python train.py --crop_scale_min=1 --encoder_depths=[3, 3, 3] --fusion_encoder_head_dim=48 --fusion_encoder_bias="none" --fusion_encoder_connector="linear" --precondition_frequency=50 --final_lr_fraction=0
Rows from block 7 of the fusion encoder, named by matrix and row number. Rows with one number belong to one neuron. Each number is 500 + 50 x the weight over its row's rms, rounded and kept within 0 to 999. All counts start at 0. Numbers have three digits each. After the name is the row's rms in percent of the matrix's.
# gate: MLP gate (fusion_encoder.blocks.7.mlp.gate.weight, 768x192), inputs 96-191
# fc1: MLP up (fusion_encoder.blocks.7.mlp.fc1.weight, 768x192), inputs 96-191
# fc2: MLP down (fusion_encoder.blocks.7.mlp.fc2.weight, 192x768, transposed), outputs 96-191
gate.492 103:570479508463550477503633474472472549487441423492493455620561540563481426565471507378473624478452502571533489492502541511481475545460546516514451479497534583501419511462487469468430586549441592558481559552434518443563500475554415568479454549532483551542592560481450489615491540515518517479
fc1.492 091:548534535543529530499398413496516484473516512597443526472376590466529439421539469545508392544563495529468417552500451585504547467437493427543560539471490469525659498547495566513499498574546499524452455491477433481462526464507533494492515545509465375474496453530452497431440536511414447509
fc2.492 110:530506409531482502567557541488575499494492508508406541495540499469503548554412492498569474522490582556485487504471501507525461456471510513545478444490544550429380628635538441549494458396561411576512454455587500600423459527482573485571507559505514549448522539474438412430481593481412479439
gate.493 111:540470521499557475537494499517537457472408493484435512578461447526501437454586360496558435477536478494491449445457536595586484553530477596425527527557653599486587435445472511492439518530426557537425525558493503474470560522426581528507490455434442470476547464503463482506505470527505568445
fc1.493 100:570505483515540452565482528485561504418402513456476549542436474507404436474544416412492496391598472530533423407426540601558525481548438465390493477570620586481570484505471461536467555567483504513489554497499531507426517436476517545456480478409417516407495515561461494461478539500479505418
fc2.493 082:446522492571498475508489549435452508513577494544490487533540496464507557508515500580490574557455589495453540505506500462481444506588425541537524434522480435505546490607529454615574493407495468540554513483561430532522484435507440499622486440534563554518458576437453360561431515483530464456
gate.494 095:534588505484406575508411509486529504503500640499415478408538522522480549531553542505477528535565512582444529487494461586479569514519527470463591504432367428573510554473502480586519459550497479494447493490504524541523603571498461465543496455507431404530393428546527549519514533432460453584
fc1.494 094:413406447502569466428569523504497543402505444489560525534491529563516480476461508530516482520431489465491465475482508469498473446485411483545455496469597536491502486516514498444499553452481540519484519510529476450386412473531529588462480506501560565474564514382460443474503507516569524413
fc2.494 091:547515434552562473485445492434485496421510478483497445526564573529504537551522567634489507510508415518483566479436450397496478487427470460528551460461472611590455430541424415442402578525460535452489579441474548552536554524525534518463481592500485548396495512388547483459464501452430551451
gate.495 085:496453471504578427492523467511482498514515396458537588619516576469478541499573478510544394499509495569434549532513652477490461478480508488478553531503456464543473452502446571400407439528503507512604448501478528581405505462450473492546488535536455463433537482491518545587436470599585514510
fc1.495 078:546502539494487516518496561501635488522530541504511435378535488520482494516456509480462535466453572530526509487520416534555509519558498537580409581550592569471506544429456455465552423495442508545437522594638557397553464497508495504461414485426520565555504542479462456508563531410463476596
fc2.495 108:507506522523597526461477421512509509464444491489491521544492528588563536534474542523497458531503575479493512480516554435494522451417501475551514426481444534476467531180504528518469550562497519479531473518443531458422524467427470520491511530498528495510439475476532775475554510555522413535
gate.496 126:448524565429542444607499498554605497488470518546524460622447470500494454509559458456498398552543529459573408426534524538528534509598530415458522492542596620455556556446485563549392539525494531478435530563505523549429476531484539445471478434422421491549569512495468613461443479468478518521
fc1.496 130:442486540446507507625457485522583517458446546492532469577398505514458494511487475454473432526579556519535455457485511552493582540574508497543519517522590612463523554450439558575419568537492546476501517567516424519436488557489532473404413497411482509496518554532470595498494465486455461466
fc2.496 092:558604414541462462411529538462450573562449541495451515437513485531483494541509521554456530504527544462500623473546444542506477455512480524499479517541467441496548493631537414552581563486494440507507466479545537496495491511508426525621469534575547553443406482418535355457514656534534436569
gate.497 087:522518521466559562470564473514594484568471473545481518586475455479563509517558500508483517462593531540560404451452561509619462515472469496469500552521618529491520439444555461442425451517432547524432518536622536448461654488525524495486426544497504396442527457462487535522511475563419525444
fc1.497 074:495469439464498529539449498494642512480450525548481526561402476522561449477496445450501523451433515525550525392425574561496432498469440488468500556509639566533539412458487520495450451457426491514473513552511576540464620488466438588456520472476514458439563508514511549468602523467481551455
fc2.497 072:521571499483547429535442523473412544473505508478551412449557433489441556480590523589486502517568543537462550579486455467422516466496483494444507492454404426501525526573385534587565504461552478506521503475471511477515483388474479475581504487459492539567405480526441354545471521514590466454
gate.498 165:549521503414544463607488455527590467471465562533512440544463456576494446457554435553551464504525538503536382435490510553587533495580506440527506540557539572422579515518436500546456536550503549488468498554490580495537518506497552556462501408426420441514515461521484564505539450425443560519
fc1.498 157:535551566428524494581553490556555501432409555473569444529469472570484450460560484557525477514585498484527393398485512601529544490520472465512479519509567576417535533494416554538436552522452514474470522526509520503529524502478529549488474484421436460509534457524523582473505501484444515481
fc2.498 101:397531490546503508426508505478416497594577517534530524485570470437430557535493510496433565571468583471501531567497463430491549513564491556486517424514437393523528452554550441611555496487466465565479571485520466516550511423487451423527503451613589614534426572528503413543491569460525451527
gate.499 149:510505557447521506576523510559622473490461511515509456542477484553486462492579448510592454485560541504547412433488511569565558534555538439543505525578542572434568478491451461529439559538512541478490518622451529559505544498467539524439457429433390421497545495517454599493493441486424580553
fc1.499 152:525469461561509483372498525451410528535582480492489537474524532455539529493465519495476538536447499501483584605541489403446472474424475562486482512487423402573412550528584466475613417449520471549495488450496474470518493497492465485559579503628576583512475497457580417516493504490537466484
fc2.499 092:531431515524530496539473473555578415475470447505487518547493494416549450588485472470571460472484468545488453469502558501531479485486507445498574486422578567494452471391436520416425457560568534496485522534454554524479562517511531472449522570413418423469561468528508627431538437529445518432
gate.500 075:418410544461523431485495548506490630505531441378555449509606464536512523516469558427479497433586543468463615471475477438510511517520569555461470485490571481495469436508568443463466543521490483505484574600501538457543462530508496477419497410503507513556530456449518525612539460460510485432
fc1.500 077:538516448446537467485485460535599481489483524630445507516428473485559560455503539509545458528483485535506378487515421537472571453534433454519498474529464515433493558368449599513466421446561481536480434455572491585456483518504509574602481486538466501450554585511468565389438523482457430582
fc2.500 095:554591455531518507536507490504549478485479560530435551462450560494475502493419487484494610493416570565592481487503403523524502446466482459558480480463570559452398637575491528504510500431572446528503482400618501510459550506544514466508432500459469485428519513477517405467433448484486427463